From a checkpoint of a small sound classifier: layers 12, held-out accuracy 97%.
Rows from block 6 of a small sound classifier, named by matrix and row number. Rows with one number belong to one neuron. Each number is 500 + 25 x the weight over its row's rms, rounded and kept within 0 to 999. All counts start at 0. Numbers have three digits each.
After each neuron's rows are labels from the 100 clips, of 14976, where the neuron reaches its highest value: "lies over" is the class under the peak; "strongest on" is what is common among them. Only what is clearly more common there than usual is listed. The data: single English command words and digits, spoken by a formant synthesiser in many voices.
# fc1: MLP up (model.blocks.6.mlp.fc1.weight, 384x192), inputs 128-191
# fc2: MLP down (model.blocks.6.mlp.fc2.weight, 192x384, transposed), outputs 128-191

fc1.61:470471428498536508500493518494497477543544498501482551521465500495465501493482498489520518505477481519509528482497469519482535524452483505496503467499498519548448457542491499513497496572504496
fc2.61:439444518507500497496507510479492468481515517498476534510484494538515517503494545455535499490465468525510539513488470498487537497483514445475504503436496522548469474507542479503501519452499516
lies over: /ɝ/
strongest on: voice: deep voice; /ɝ/

fc1.349:491472468505545524507508459508527523521473476534475534582477478449546518486490475495462472532466461485497487497479464518547535531515489508466466523506517525505479520507487543478514506501509506
fc2.349:499478513508510530502522476474507470507523529523485516535484518570498460497499498503525489510475481499484485482501492493478484499518489495506488472486480523489509478501547550504526487498498514
lies over: /oʊ/
strongest on: voice: child-like voice; /oʊ/

fc1.106:496522452501461499502480519487510506539544486491471509506490483490462526509486475502510531509493505502545499490492498525507546462435481510511502464494509505496449474541479450501460494564500491
fc2.106:454471520505487489500509499464491509476504511498503525496486496538518511508503526488520495492488498502553478503488468507492531450477509475489487502438524520534451447511527450476484511464501517
lies over: /ɝ/
strongest on: voice: deep voice; /ɝ/

fc1.54:473474430490517509497499518483494484537541478491468552511487478494465506499478488498493522499483494512519516493503477513479535494454482506523503458500494514547449464535478473513467502582505495
fc2.54:454461535497501504493508502475481488478500503494490527500484502544525512497492516484531494487486482538525498520511478479499545482478521442490496504428506521540459480506520474491496511449510524
lies over: /ɝ/
strongest on: voice: deep voice; /ɝ/

fc1.229:474494445492480521500501527487497486537536489502480530517483482495465496500475496491498522515478487492510509481499505531486544477446478508508501450499492531508477478524497485522460477586499500
fc2.229:453472530497511517484505499474480495479496500493499543502476522535524496483499526473538501493486481506535494506500479476506539473489514460478499494445530525520463459502523479480514492457494506
lies over: /ɝ/
strongest on: voice: deep voice; /ɝ/

fc1.369:506518456556483513520515443521541525527465470527499503506483463442559512492540472512480469538488502498495504512480499505570506501533513516519441533510488508497506517462483524487487496480509514
fc2.369:529495494545493527540550440528518531479517536489517510536515512548499510517535465512438483495500507480509483491469502487485499481521524489529480511514495515501499504481534520475499473496500521
lies over: /ɑ/
strongest on: voice: child-like voice; /s/

fc1.242:510511470508516517513522456537529522558490471529484523548462457434557502494496492511471458536469487475489506495466489500547518507544488520464469511508501529493478484480490509475510522490514515
fc2.242:513522533492499534483512486472476485503519515486500515521487513590498480457477520512514494505500508502509492502536510467489507486512486469484492474462498528512476467498553512496517475479530490
lies over: /oʊ/
strongest on: voice: child-like voice; /oʊ/

fc1.338:495498449520531501506524435517550554550468461551489510533476459464548494484525462521452474526473504494496512501477497501543519495530509502527443524505496520501492514479483524479487481495510508
fc2.338:496486486553490537542554431520531523486517530508510526513507509542495500505535470517459469503479497490491468469475496518480478491521519498516475504497503525473526508478522521480482469509490539
lies over: /ɑ/
strongest on: voice: child-like voice; /s/; /ɑ/

fc1.79:493496459525499511516528442538539527555479468529498494509503452420552517517510522536505471531480506476505514486478493515560510515524507525478443520511501516466518507487489514473474503487507524
fc2.79:496510539502495535480536476491492529516506505513530487513513513587499478520484491535481509505503524493513475498513504472501494477506494472493505473478512513466515490500555501461505472484538501
lies over: /ɑ/
strongest on: voice: child-like voice; mains hum; /ɑ/

fc1.341:468472415494516507496494519491494480527535484491460552529474477496469502501477498487501520502468489505503524486508479520475542505457482507507506453497484514540451481532472486516465501577506494
fc2.341:443452525498499504487506504479482484478503512491489536510475502543523518505491539466538500489479479545524523515503467483497549481484521447475501498428506519531470473505521485486505506453512513
lies over: /ɝ/
strongest on: voice: deep voice; /ɝ/

fc1.185:476483405500507516506497534490500488529536489492458543538489488486463514506482492497494530511479494493510507492494472528485554515443485515510502462501511505545444485543470479514461508563510494
fc2.185:447460517502505495499503508472478489476503508482477523498469508537517502502496515465524500484492478531523504522514467478488535489480518451482503508419505515551463476513510481492492506460514508
lies over: /ɝ/
strongest on: voice: deep voice; /ɝ/

fc1.375:489486476514529519524512457539539536544478478531466517558457467456539502501519477513465464530469480471487497490465456507543524534513489520449466532522518512491467497502479523466472499501503496
fc2.375:499495517503499521496524469510496501509503497509501500508501506592503474502492489510503495506505504508488507498501511496501476487522496502497490489443483509478500494490529528499503503477518496
lies over: /oʊ/
strongest on: voice: child-like voice; /oʊ/

fc1.284:525522481490497500505485509503509527529545494498506511514494481467437505507481497490499541500485493478517503493498487489499522473433478523492518474512514495512434476547486491485489509555507483
fc2.284:496488533486514476485516506481471496481506510504485514521484484588511500512495510498516515476492511502505493514513487486490538460471514459491506514450495517560464468520522486484529513473526515
lies over: /ɝ/
strongest on: voice: deep voice; /ɝ/

fc1.359:507516473492485510509485514479508508539550484530498517497513464493453512508479474504526537513487504505511484492490492532478520483452471510533510472508473505489504480521507494502480489572494497
fc2.359:471488523508494503495499495495488493474485501504494526523518500574529498469500493492531510477489489483528492515482485481500506494487506466502502497438501516520469477516530481504483512452492504
lies over: /ɝ/
strongest on: voice: deep voice; /ɝ/

fc1.294:470485432497521512495497518487496488529553498490465532523469493495465503502475477491514522501486490506519511490498480531476535484451477512499503464490499503540452469534479473512482494577512491
fc2.294:454468517507487492495517506470485483478506506490492527511488506538518512500499535462531499489490479524529528510491470497493547480482517452468496504434516514544458463507520478488502514463499516
lies over: /ɝ/
strongest on: voice: deep voice; /ɝ/

fc1.145:487505484493496508529490513509514506543542503540520481498525456484456542508486495484517533509483488479478548488481480499502527508461479513514501456524491501500476488528521523514498478551507486
fc2.145:473493540489514503481529477492490485489483517508501525505505516566524510464478507480524480490505503499510479520517505472507515471504499482499466448462535512521497474509561510487523463435498512
lies over: /ɝ/
strongest on: voice: deep voice; /ɝ/; /d/

fc1.292:481485428503512521507491518481504495524550490478474519508475498484457510508486487491542526510484495499513503493498480520476536493441485521494500474504489507534455490534491479499515497566501493
fc2.292:454469511495494474500515501472483500479513515501481517505485492535506508509499519471536499478486486517529510515494476503482541456464514458487498518425505506569453450514504451489496508475508521
lies over: /ɝ/
strongest on: voice: deep voice; /ɝ/

fc1.149:485485421501511506506494521480496478531541487488447549521472486489465501493482481496509527506486497509516506482498485530491532505446480511511503456500504515537442479530481473515465506571505492
fc2.149:457460520506490491499511505469483488480506505494482529500480495542513508499506516470524495487481488543527527511503471484501535484476517440483492501420511521533467482511519480492488512456508515
lies over: /ɝ/
strongest on: voice: deep voice; /ɝ/

fc1.31:509519440507495506510480515511513495538552506492487489509469462478463519494490493492516531518506499496524520492495487502496539457461485519504491476509489492505433463527490471487498503580509488
fc2.31:467469506514499487506502508475486507493490506512485514505476488552520505496502521484519499504480515521529509512489446501494511447467505476470490512427523517546455444516519466487497528457498518
lies over: /ɝ/
strongest on: voice: deep voice; /ɝ/

fc1.368:526513462514469520522520440546533528550473463519501518506509453415543530519499505525472456537479500470507503492483509515546505508533498525473454516514492537485514495471487497478471505493506528
fc2.368:492530527473490529473522482499489490512507507502506485516512506570507493511459521531501504495513535502518489504525521469497482489520490474480507470458501510451511485496539512498511466469526489
lies over: /ɑ/
strongest on: voice: child-like voice; mains hum

fc1.177:494506452493496499500489520494502490516543500509492523507507501489445545526480474489516534505501493511522517477500476505507528479431477519511512476493484491511476483544486487485523523561504475
fc2.177:491464515503491469508502515461488502470514502516518508502492504536497514514501520488535513478507502515531472508496491503485511446452517466479508523438504493548461443522510455478510518466487508
lies over: /ɝ/
strongest on: voice: deep voice; /ɝ/

fc1.228:505499467486480488485490522478493481540529497513496530471513490515461510501469471503522527493507509509498517484504516507478498487450476493541515424492480501500487486519511483523451497559497484
fc2.228:547532481491499500487488498515504502531520499506511498466512505460458470512482489539460507520515536489506468478529513496512475513495460517499506482550518492474521522514493498511487496533497484
lies over: /ɝ/
strongest on: voice: deep voice; /ɝ/

fc1.230:490489439491486503495497512512512504550535495522494507515499461500471534529479480508488510510484500528490507475496499542469529475458485511539498451501481517512489478520506476496467504596492498
fc2.230:448457516518511499511490509491496509480487476521507533502469482526527508503506521488542508490488494541521495510479442508516533469468513489484503499462528495543462459522504489484536482457493504
lies over: /ɝ/
strongest on: voice: deep voice; /ɝ/

fc1.173:500491489508532491498509497513525521549523510539518472515526455504480524501500487488501503516478486504471508457502507517465518513490485508552486453515511512512516521512545514480494495574492504
fc2.173:464458488524514477517505491497504523478459476501482511521468502495545526509503515469502481506468498531495510517456457513513523486497531517478489525472510508528475479508484490508520490441510518
lies over: /ɝ/
strongest on: voice: high voice; /ɝ/

fc1.53:475513425505483514508493524490495497531535479487447523508476474481467500497486471493496532505483487500518488492504488527494541494451483514512503469508479507516446495539482469512470497570504496
fc2.53:459464514508476491498514494485486503473500514493476520509485500547514514507504514478512499487495493515542523513496472496489540456483511463472495501434513514528452465510516472476491514463499515
lies over: /ɝ/
strongest on: voice: deep voice; /ɝ/

fc1.243:519508471528492523519529443530534539542488467537472511529482451414535510504514479518446477540462479477486507499466493495548498519514488531475459519514498514494500512490491542471493524498501495
fc2.243:489515520497483522490515463488491503507515504500487503498511486591510477500482518510525499517485498508509512497496528495498494479535487493512498474451483508497507475500553501471495452481516492
lies over: /oʊ/
strongest on: voice: child-like voice

fc1.117:448488424492524505494496513492502487535540501501471540540479486500458503493474494476513505509475470487505509484500479524492546542474486508501510466499491528536451508533483504517472493569510499
fc2.117:444460522495494510496513499481477476484506502487485548511478513530516490490490526463534492478483466508519505515497459489486531496490522458467493505440502522535472468505530489498507507461505513
lies over: /ɝ/
strongest on: voice: deep voice; /ɝ/

fc1.181:517507473529510525525518456530544532527475479537488513535468449416551500516490508515481460538472479479495486480473484502543517518533494526456458513508488532493489503482488530465501526493501511
fc2.181:498519529491481523473514481481494491518518513523517505507503489585501500486480523525534503513495506502499480491521494480506508473509466484497492460489511525496501448519555518476513483469520497
lies over: /oʊ/
strongest on: voice: child-like voice; /oʊ/

fc1.269:514503475534502525530516430542533539549484466524517512536477473412534498495524495512488452529481497472479500509480493501557508495525486529453458527515490512494485496488486518460484516492510504
fc2.269:497507506509507534498533458488493496497518525493515512527495495572500501498492491516484487510486516502503484495512519480489502478529493483510485486450488524503503477482533517485516461494540506
lies over: /oʊ/
strongest on: voice: child-like voice; /oʊ/

fc1.71:510502474534512510521519447546545541533481472544497523537468455423546514514513497505465465538461473488474499498465477513548505507530486511454464518512491517502498496487485542463488508495504511
fc2.71:503482523494507526480512473496503484511516518511503519517510503589504491496478520512515487516499501508495495499514503488492503477525476482506494467467482505513504470497552517495511495464523502
lies over: /oʊ/
strongest on: voice: child-like voice; /oʊ/

fc1.35:473501417497520512499490521485493490530536486491468548526485485491464504503477479495506522509481487511508501490496476530489543501449477516504502463503510509542451476539472478507463505576498495
fc2.35:439464524501496500497510503476482483476506506486489536497479504529511511500501516465536496481488476533531506519496468489497537483480521454486495504422518518546463475505510468492492522458509515
lies over: /ɝ/
strongest on: voice: deep voice; /ɝ/

fc1.82:463467466487519509494507510497505486530546501508471542526497462513474519492477486490490509504464478504501521477497488520456527510480486500533501445503493517521479474513502501506458512566508498
fc2.82:449465522506524510498501507488489478481482483510470525503467501528545486496493535482509493492486476542504521521489479490508520520492526478482503493429500503514493493502513507519509471427504513
lies over: /ɝ/
strongest on: voice: deep voice; /ɝ/

fc1.289:489497433490484524510482527477509490527559492487487528506499493488461519527475483502536539513491505496523514497487481540485532491442473520506500472501500495530457479531498476509496499581493491
fc2.289:465465509506499465500515503455487506475508515506495521495490489547514513509505526477535507483487492504533506509486471507480532452464511461485497517451509508564458447518513460484508507471493513
lies over: /ɝ/
strongest on: voice: deep voice; /ɝ/

fc1.333:492544428502469512510493520510505502534550488504504496500488468486468522502484493486496516513491493499529531492497487500501538485471493502488497483507503511500433465533482485478490517564505505
fc2.333:476471512496489493481518507483476478476507512517501544504494498563514513514475542466528508490497485518525493502509452490504510452465505461473489485444523509538458438542556476479514505461507508
lies over: /ɝ/
strongest on: voice: deep voice; /ɝ/